python train.py --noise_aug=0.002 --time_shift_ms=100 --hop_length=160 --spec_augment=false --win_length=512 --encoder_drop_path=0.2 --encoder_stem="single" --text_encoder_width=192 --text_encoder_activation="silu" --text_encoder_experts_per_token=2
Rows from block 10 of the audio encoder of a small contrastive audio-text model, named by matrix and row number. Rows with one number belong to one channel. Each number is 50 + 10 x the weight over its row's rms, rounded and kept within 0 to 99. All counts start at 0.
After each channel's rows are labels from the 100 clips, of 14976, where the channel reaches its highest value: "lies over" is the class under the peak. Only what is clearly more common there than usual is listed. The data: phrases spoken by 400 fixed synthetic voices.
# convs1: first pointwise conv (encoder.blocks.10.convs.1.weight, 288x288x1), inputs 96-191
# convs3: second pointwise conv (encoder.blocks.10.convs.3.weight, 288x288x1, transposed), outputs 96-191

convs1.105:42 57 42 53 41 66 38 60 51 50 61 50 43 48 66 50 36 48 61 60 40 39 41 34 39 42 64 46 41 37 53 35 63 54 40 47 60 50 62 55 49 64 51 45 61 38 60 52 44 34 47 62 60 52 45 57 59 42 50 41 42 58 47 38 52 60 48 51 66 55 45 48 50 53 46 57 42 43 46 33 56 69 34 50 40 55 38 60 52 48 58 25 43 40 65 53
convs3.105:52 54 50 44 46 45 49 45 61 41 69 48 36 39 71 52 57 59 48 65 53 53 54 46 50 45 49 41 62 54 37 44 54 54 54 46 46 53 55 59 47 32 47 49 70 46 53 50 62 42 55 46 66 49 50 44 72 66 35 35 44 42 40 53 64 44 55 47 33 40 32 58 59 45 54 55 58 30 36 59 54 35 42 50 46 52 64 60 61 42 46 51 30 39 50 41
lies over: /s/

convs1.275:48 59 56 47 65 63 57 47 45 46 51 52 53 40 56 52 54 59 40 36 59 49 39 49 56 61 54 50 66 36 38 17 54 57 32 54 51 38 51 43 46 47 46 57 33 34 37 40 54 66 46 49 43 39 71 64 42 51 45 53 42 37 59 32 44 53 54 37 49 58 38 64 53 50 47 54 30 55 37 54 40 55 51 43 57 56 31 53 16 40 53 47 48 50 59 37
convs3.275:54 78 55 53 48 53 56 48 62 59 53 57 58 56 50 47 54 54 46 52 71 52 59 43 49 54 54 47 56 60 50 50 53 58 56 41 49 43 80 39 57 78 62 62 52 52 57 56 45 63 41 60 56 53 58 55 59 55 52 46 47 48 59 46 54 50 58 53 51 80 59 51 36 67 67 57 59 43 40 44 45 49 65 39 51 69 59 66 35 44 59 46 51 54 53 79
lies over: /ɔ/

convs1.4:35 36 35 47 40 58 41 58 54 26 41 39 54 53 61 52 63 44 34 66 37 50 45 49 57 45 66 65 46 37 54 50 44 48 51 61 63 60 49 56 48 49 47 50 36 37 61 58 38 40 55 48 61 46 65 55 51 43 41 56 42 42 53 44 46 60 70 32 66 38 49 46 56 39 63 48 56 59 46 60 51 48 57 58 44 47 37 35 31 43 44 34 58 59 56 61
convs3.4:53 29 39 67 54 53 59 42 53 55 59 54 46 58 42 41 59 27 57 67 74 58 47 56 48 62 51 52 44 62 58 50 47 69 59 55 49 50 51 54 56 58 54 51 47 37 50 44 69 51 63 68 40 45 69 52 57 50 61 45 51 63 64 52 43 57 43 60 65 72 64 49 49 48 63 39 43 44 48 45 35 55 53 49 53 44 47 59 52 57 24 45 63 46 63 44
lies over: /ə/

convs1.111:55 49 37 49 57 48 46 40 48 51 57 40 63 57 52 57 55 51 56 66 39 64 43 52 55 55 39 49 43 69 42 72 45 42 56 51 33 44 60 51 52 70 39 69 58 48 50 47 60 62 46 63 42 48 29 42 51 56 42 51 40 52 49 39 37 52 39 59 46 37 41 47 56 38 53 53 52 60 46 42 38 34 49 49 61 51 57 66 46 61 46 68 61 38 41 68
convs3.111:43 66 60 48 56 73 53 51 51 48 26 44 34 47 61 44 47 55 43 46 43 30 68 43 50 46 52 25 41 63 57 50 50 45 49 36 60 49 45 61 53 60 48 69 47 59 64 54 48 66 61 48 61 48 62 67 54 38 46 57 28 41 53 49 46 37 58 41 58 42 39 36 18 26 49 32 59 48 34 51 62 50 47 44 39 61 53 63 49 49 53 50 46 55 71 38
lies over: /ɝ/

convs1.182:39 44 39 52 44 59 40 13 52 26 41 60 48 47 46 56 48 53 24 35 57 42 50 56 71 59 63 29 41 44 41 44 43 53 39 50 53 60 44 38 55 52 47 47 47 50 44 51 53 59 49 45 51 42 50 44 36 43 58 57 62 53 39 48 57 40 50 51 50 43 26 56 49 51 42 44 49 46 44 71 61 48 52 36 50 39 51 46 33 34 59 36 54 54 60 45
convs3.182:60 49 72 48 51 49 38 36 25 43 53 55 49 58 57 43 44 43 63 39 50 42 43 52 38 48 49 57 45 64 52 45 47 36 50 41 48 46 60 49 45 31 60 42 53 38 45 43 62 48 54 62 66 54 48 44 60 61 62 67 37 55 30 47 65 52 40 46 59 65 58 49 44 57 49 51 59 47 49 44 55 52 44 65 69 52 61 53 57 49 54 65 50 59 26 51
lies over: /ɑ/

convs1.101:49 56 44 68 56 29 58 59 52 59 43 68 59 35 71 44 51 45 76 48 48 47 49 59 42 57 42 51 22 58 69 39 59 51 55 45 53 74 26 50 49 51 56 43 63 32 52 52 52 46 30 55 57 35 49 41 49 51 48 65 52 61 43 51 43 47 45 36 42 63 58 39 47 48 51 39 47 44 50 54 67 54 43 60 62 54 56 60 62 69 52 41 41 59 45 52
convs3.101:47 52 58 42 39 47 39 42 54 46 50 46 43 39 37 55 57 38 70 53 57 42 40 55 60 53 43 48 41 39 52 39 33 50 53 42 55 63 42 46 54 39 44 46 52 53 49 54 51 51 55 37 51 45 41 58 43 45 51 58 61 38 45 40 52 45 54 30 58 51 51 42 60 61 50 52 54 44 75 36 44 59 41 55 68 49 42 52 64 47 53 54 59 47 28 60
lies over: /s/

convs1.208:43 50 48 66 51 59 48 46 55 61 41 48 39 28 70 49 46 52 62 48 43 61 58 65 55 62 53 52 32 61 40 37 47 65 73 54 64 30 37 64 47 54 44 37 46 59 31 44 65 58 45 57 53 75 55 49 51 57 54 56 58 49 49 42 48 72 40 52 46 50 47 60 63 46 50 42 58 35 55 49 40 56 45 46 63 38 58 41 34 52 65 48 30 52 39 48
convs3.208:59 50 37 41 60 50 59 65 37 49 48 56 54 56 42 67 32 36 37 50 60 57 43 45 53 45 56 42 51 46 43 53 53 62 57 40 46 20 66 44 57 51 65 63 40 41 66 56 64 65 54 37 48 42 55 56 43 34 50 43 54 59 63 48 44 60 62 53 69 62 77 42 52 61 71 30 44 44 49 68 44 47 43 52 70 42 52 58 42 64 55 55 51 47 52 47
lies over: /aɪ/

convs1.126:49 48 63 47 20 49 45 55 31 47 55 49 52 62 66 52 76 47 26 58 40 28 41 38 54 53 58 37 56 30 43 43 38 55 43 41 37 48 58 43 50 50 49 46 32 22 63 43 42 38 46 38 58 36 22 45 57 50 47 56 59 46 57 50 43 49 48 30 68 37 65 43 47 61 48 52 42 60 55 61 41 42 53 37 35 58 45 53 21 53 40 36 56 47 52 51
convs3.126:47 57 73 49 44 34 34 38 47 45 59 52 42 41 67 57 61 50 53 54 33 53 41 39 41 51 54 57 46 58 37 37 47 59 65 47 40 64 42 64 50 50 36 46 56 53 49 34 59 40 50 61 47 55 48 27 47 57 44 51 36 45 46 49 66 56 69 30 54 29 36 45 54 67 21 56 47 31 52 57 50 57 52 42 51 41 50 56 47 44 55 42 57 44 45 38
lies over: /aɪ/

convs1.190:48 45 64 52 47 50 50 47 56 67 54 40 58 50 37 47 40 68 59 42 61 45 53 56 53 65 40 48 19 50 44 33 56 66 69 58 67 43 52 56 54 56 59 49 40 25 42 60 55 51 69 59 52 62 37 38 51 50 55 62 64 68 58 48 45 44 55 37 44 48 56 34 61 45 45 45 51 51 53 41 46 55 39 70 50 42 35 50 62 50 65 45 47 47 61 37
convs3.190:50 43 59 41 42 53 35 42 62 57 63 55 48 44 54 58 39 49 54 45 38 47 54 49 71 61 32 39 39 64 45 53 50 53 33 54 56 44 50 62 50 57 53 48 69 59 54 35 52 32 52 78 42 51 39 54 40 63 35 34 65 34 55 70 43 40 40 75 44 42 32 63 40 48 38 52 55 51 53 53 66 55 42 48 48 62 44 31 43 52 64 59 37 56 56 38
lies over: /eɪ/

convs1.176:37 72 14 70 27 57 62 50 48 33 50 45 39 60 34 47 68 42 45 61 37 51 49 41 51 51 58 62 39 49 48 51 57 35 46 51 61 59 47 34 44 49 56 57 58 55 58 58 59 36 40 54 62 49 31 52 47 35 39 43 42 38 62 57 42 53 51 58 55 41 36 46 60 53 56 51 52 85 57 50 54 55 46 51 44 37 42 57 40 55 58 46 51 55 59 55
convs3.176:62 53 62 55 49 59 46 45 46 48 48 48 57 33 46 51 43 37 53 50 41 54 54 45 51 51 49 50 49 50 42 28 52 53 42 28 46 61 65 34 53 49 51 46 49 52 27 55 66 50 57 46 49 69 46 49 40 48 36 40 55 43 39 27 65 43 56 38 45 35 45 50 60 33 53 46 68 31 66 63 53 46 50 61 50 41 39 58 67 51 54 47 53 47 47 56
lies over: silence

convs1.175:53 41 49 56 43 61 33 34 49 48 37 40 43 58 52 40 68 46 41 53 54 37 35 22 49 52 65 60 42 25 52 24 52 59 47 68 63 60 55 41 43 75 49 43 37 54 62 52 30 47 38 42 58 51 41 67 58 50 43 45 46 31 58 67 47 64 44 53 76 75 51 64 50 50 49 30 31 75 53 43 24 62 52 50 48 51 31 58 49 52 62 37 47 40 42 51
convs3.175:48 46 27 63 37 53 57 47 64 36 52 52 46 40 46 48 50 41 66 65 50 46 48 53 34 37 61 56 60 56 47 45 39 50 65 60 47 62 47 45 56 34 51 50 47 57 45 48 43 45 52 18 52 57 45 38 38 56 48 46 43 26 44 31 51 51 53 34 55 49 52 40 55 64 43 42 55 38 68 31 39 51 37 41 47 25 38 64 43 39 48 65 60 50 62 45
lies over: /æ/

convs1.56:51 38 34 57 51 60 41 61 40 39 39 46 41 55 43 42 76 51 45 62 51 64 46 53 38 50 78 47 37 46 62 42 60 42 46 52 41 71 40 42 34 51 38 46 38 58 55 44 57 57 48 47 37 44 43 33 60 49 46 39 50 56 40 70 49 65 43 42 65 52 47 44 69 62 49 42 53 57 55 45 46 47 56 55 42 66 43 59 48 57 43 35 37 50 59 48
convs3.56:55 49 43 80 54 42 63 62 50 43 65 51 50 47 48 37 72 58 44 67 54 44 48 44 50 50 51 64 60 52 63 51 40 50 52 58 62 56 40 53 52 61 58 53 48 38 46 36 70 60 50 33 68 37 62 62 55 42 54 70 44 52 59 55 46 70 54 49 46 58 51 44 43 37 60 44 32 55 54 40 46 62 40 44 52 57 53 50 52 57 52 34 51 35 42 45
lies over: /i/

convs1.60:65 88 52 54 48 45 37 69 55 50 52 56 51 50 60 48 71 49 52 50 35 66 59 56 56 47 56 64 23 70 49 33 45 55 51 49 63 66 48 36 73 37 48 54 45 74 63 50 40 40 51 39 50 40 43 42 38 43 54 61 33 51 53 55 46 42 46 64 75 46 61 56 53 42 42 34 70 75 54 45 57 42 51 49 59 56 49 51 23 54 52 57 49 52 58 37
convs3.60:53 38 43 38 37 56 47 38 56 47 41 36 38 64 37 66 56 62 38 38 57 44 61 53 41 50 52 54 51 51 49 32 39 65 44 30 61 43 54 42 52 48 74 35 64 57 52 75 71 55 46 49 28 51 50 53 51 39 58 48 49 46 45 37 55 47 54 50 49 43 52 49 61 56 44 55 35 67 39 48 49 44 55 37 51 43 45 37 45 69 63 50 64 40 66 63
lies over: /ɝ/

convs1.36:49 47 43 52 61 58 34 59 53 39 51 38 53 61 60 50 50 40 65 56 53 61 56 31 45 52 34 48 25 49 53 51 52 70 66 56 61 48 28 42 48 46 46 58 60 35 58 40 36 52 48 52 39 62 46 42 42 43 66 66 49 53 54 75 45 57 62 34 53 66 49 40 50 56 45 47 53 60 51 48 31 46 44 61 37 44 44 51 53 59 46 45 57 63 55 47
convs3.36:53 55 46 43 61 62 47 53 54 49 49 66 62 46 35 48 44 24 51 46 54 34 43 39 40 40 52 49 34 53 47 53 54 34 55 65 34 43 54 38 38 39 54 48 43 33 48 47 51 55 63 35 42 63 31 42 27 65 65 46 47 60 32 54 60 54 52 38 54 49 58 41 60 53 52 63 51 56 48 43 47 39 46 52 45 43 45 44 65 65 45 38 34 70 57 51
lies over: /eɪ/

convs1.20:34 70 42 53 37 55 47 46 51 49 48 54 35 36 51 37 89 61 53 38 35 43 43 55 40 67 55 47 39 56 63 48 61 55 62 29 52 54 40 54 60 38 35 41 47 42 53 56 49 60 28 63 49 49 47 44 43 56 50 61 58 54 47 68 50 26 60 40 62 50 56 65 58 47 55 61 47 42 57 40 51 54 55 47 58 35 48 66 49 42 38 28 54 64 53 68
convs3.20:64 31 53 65 50 65 45 33 34 56 61 52 59 61 54 45 43 49 44 23 46 55 50 46 30 50 46 44 43 52 37 58 39 43 56 36 41 45 40 72 33 43 51 37 40 46 43 63 49 30 61 50 41 80 48 48 38 54 44 54 56 48 42 35 46 69 44 41 56 35 67 52 42 69 44 53 56 38 54 52 48 43 48 51 64 52 51 58 52 51 48 59 47 57 47 62
lies over: silence

convs1.221:59 53 54 42 58 39 64 59 47 58 48 41 51 51 57 51 61 60 42 53 44 47 52 46 56 61 45 46 47 51 43 28 40 46 33 45 43 52 41 42 50 40 49 37 45 61 48 43 56 51 24 48 65 40 36 50 50 45 31 60 92 32 59 49 58 64 38 22 54 40 66 50 55 43 57 35 38 60 64 48 53 46 57 46 54 48 51 55 31 55 55 51 56 63 48 54
convs3.221:50 39 78 61 37 33 56 55 47 44 65 62 38 47 56 22 49 55 55 52 46 54 43 47 50 37 44 45 45 37 59 45 60 45 52 54 49 56 43 72 48 54 45 31 64 55 52 54 46 48 51 32 42 50 37 44 50 38 58 58 43 49 44 49 50 57 49 46 54 32 47 51 55 57 33 38 62 59 59 44 39 53 58 39 73 27 50 61 33 58 48 58 58 59 38 46
lies over: /ɔ/

convs1.210:58 57 36 51 56 52 59 60 50 74 55 42 46 34 52 57 53 57 48 51 48 53 64 51 54 61 68 66 29 54 26 56 58 54 54 47 59 51 60 63 55 50 39 51 50 72 51 30 56 47 34 51 50 47 40 53 38 61 56 56 28 40 59 48 59 52 44 63 47 32 57 41 58 53 49 49 52 56 54 34 56 50 46 49 68 51 49 59 51 54 50 40 41 51 47 44
convs3.210:46 58 55 59 69 48 43 61 54 55 38 66 51 45 39 26 37 44 33 46 50 33 41 46 58 58 57 46 44 54 42 66 43 46 48 56 58 43 43 38 53 53 28 50 51 68 38 52 62 41 54 53 56 58 45 44 56 42 54 42 54 36 52 51 48 40 49 83 49 56 52 63 70 44 41 51 62 50 32 61 40 43 48 63 36 60 36 63 56 53 43 58 50 44 54 41
lies over: /ɝ/

convs1.6:47 48 57 46 69 49 73 49 50 40 56 44 46 44 60 70 41 51 70 53 46 52 57 49 60 40 52 59 26 57 49 45 43 55 61 60 57 36 35 74 58 50 48 42 57 60 36 46 60 69 59 61 38 80 56 41 44 32 47 58 60 45 67 50 53 51 52 54 54 60 47 36 46 42 51 48 57 48 51 73 47 52 53 78 37 53 59 46 56 61 46 55 23 54 33 63
convs3.6:67 52 51 53 39 48 68 52 55 44 60 52 45 51 67 39 76 47 48 45 56 64 53 52 37 39 42 45 46 50 56 61 58 44 52 63 47 39 58 73 35 48 44 58 46 41 39 52 43 50 41 61 64 51 52 52 65 66 51 67 40 49 34 46 57 58 33 53 63 54 60 49 46 45 39 65 27 77 40 41 52 64 53 49 62 42 43 52 37 66 55 50 50 44 44 29
lies over: /t/

convs1.178:44 50 59 59 67 45 53 54 39 20 54 58 35 54 49 43 49 56 35 45 44 66 51 51 54 40 48 47 57 64 40 15 58 54 48 26 27 41 52 51 60 51 52 40 57 53 40 45 48 45 39 48 60 34 63 42 53 37 56 54 44 44 41 54 43 44 70 62 57 40 42 53 35 48 63 46 38 40 60 40 51 35 51 33 48 37 62 48 49 48 44 36 46 62 54 69
convs3.178:45 58 61 57 56 51 42 49 44 48 48 49 43 34 37 27 37 58 44 36 49 38 31 58 55 57 50 57 54 45 47 59 54 44 40 40 70 53 48 67 49 45 35 44 23 45 47 66 53 48 71 48 40 64 41 54 32 43 49 46 61 83 48 33 43 58 54 57 33 41 54 64 52 67 49 46 47 53 67 46 42 54 47 55 49 68 33 68 31 41 44 58 41 67 65 57
lies over: /ɑ/

convs1.35:34 60 49 63 43 68 41 53 59 59 47 66 47 58 48 52 45 55 43 52 48 56 45 56 35 44 68 44 32 53 63 34 50 66 32 53 66 65 63 46 35 46 53 56 52 37 69 63 32 52 50 32 61 45 44 57 61 49 51 49 60 25 53 49 42 61 57 35 60 60 59 59 38 66 42 36 58 60 44 54 42 40 49 59 41 59 46 51 39 44 83 44 60 55 74 56
convs3.35:55 58 49 44 48 45 68 40 52 42 50 47 36 49 57 40 46 50 58 68 53 45 46 57 42 33 53 61 62 53 38 49 50 29 74 62 46 52 52 51 44 48 57 51 55 51 55 35 50 59 53 38 49 60 55 56 58 56 50 46 27 36 55 51 53 54 61 51 48 49 52 44 51 52 43 50 52 50 38 33 64 48 51 48 61 36 55 72 29 47 47 42 47 44 49 48
lies over: /ə/

convs1.122:69 72 44 60 51 51 46 42 44 38 52 34 52 51 36 44 38 60 35 54 48 46 51 60 54 63 34 54 37 68 44 47 36 42 41 56 66 44 64 42 39 60 48 67 27 49 56 60 58 50 47 55 58 50 38 53 57 46 61 51 46 38 46 60 50 60 55 48 66 39 44 42 44 53 46 52 48 49 57 37 63 40 70 54 55 44 30 49 30 46 64 54 48 45 50 53
convs3.122:50 39 39 38 56 52 51 45 42 36 62 48 41 39 66 37 51 57 42 48 60 49 62 49 53 38 65 56 51 37 51 54 54 76 54 49 32 71 46 44 62 61 61 50 63 47 60 43 62 51 42 60 22 59 45 28 59 73 42 46 41 53 53 63 64 51 49 73 30 48 56 44 38 53 58 59 45 49 44 71 67 52 52 30 52 54 58 51 68 52 42 36 42 52 49 52
lies over: /ɛ/

convs1.198:45 51 53 53 50 19 41 54 52 66 52 38 68 36 44 60 56 60 54 55 52 75 46 41 44 57 53 62 09 35 48 50 37 49 53 60 64 48 54 50 42 53 43 59 48 39 46 46 51 53 58 51 54 51 63 44 49 53 51 54 45 50 51 45 62 47 35 38 52 58 41 47 49 52 55 57 41 48 55 37 41 60 20 64 37 58 51 55 59 72 44 40 46 59 73 39
convs3.198:34 59 39 31 55 54 64 36 36 52 53 53 47 58 39 67 54 46 54 43 40 38 56 49 57 49 33 51 47 50 54 60 54 68 47 44 65 55 55 60 61 50 65 52 39 54 40 56 52 34 60 48 47 42 28 48 41 46 53 47 49 50 61 54 50 55 66 58 51 56 66 50 52 54 54 47 43 61 39 61 38 55 29 49 53 52 43 31 43 53 50 68 57 25 58 66
lies over: /aɪ/

convs1.273:58 49 59 17 53 49 55 52 56 49 60 55 60 69 33 44 51 50 56 42 47 54 74 38 38 44 32 65 66 53 60 32 43 45 52 32 43 44 47 64 52 61 54 33 45 53 40 48 60 55 47 71 46 59 57 47 42 39 63 50 57 81 56 42 49 52 50 51 24 59 22 34 55 41 38 57 58 33 46 63 44 43 31 30 58 32 42 63 50 47 50 42 56 36 52 43
convs3.273:57 68 56 47 43 57 44 59 63 32 54 42 45 64 65 60 52 43 63 45 47 52 38 51 37 39 55 42 43 53 47 45 44 53 28 55 54 46 49 47 42 43 68 49 58 48 32 31 50 36 70 77 42 58 44 39 47 64 56 42 49 59 44 51 52 66 34 39 46 54 54 48 43 40 64 60 60 44 63 38 61 41 60 53 63 55 48 50 48 33 46 51 54 52 37 39
lies over: /aʊ/

convs1.23:67 51 54 49 45 56 54 57 58 48 51 62 49 52 63 65 63 61 36 54 40 43 54 50 48 71 54 72 53 45 52 64 44 30 34 43 38 55 44 49 49 53 55 53 43 42 45 43 39 67 45 50 60 57 43 61 43 37 47 41 34 35 48 41 58 58 34 55 61 32 51 50 48 58 53 48 52 48 31 40 49 65 55 33 49 65 28 44 47 41 54 60 45 57 44 31
convs3.23:46 46 43 66 48 51 46 42 50 49 57 51 55 52 70 59 51 52 47 45 50 56 47 61 56 60 44 63 45 43 43 46 54 34 57 50 38 51 56 53 41 39 29 50 61 44 50 46 44 51 50 56 49 46 49 52 63 56 49 63 55 67 29 32 33 48 44 34 46 36 39 45 37 48 53 39 60 43 47 33 58 60 64 40 28 38 44 71 42 40 38 44 44 55 65 44
lies over: /ɝ/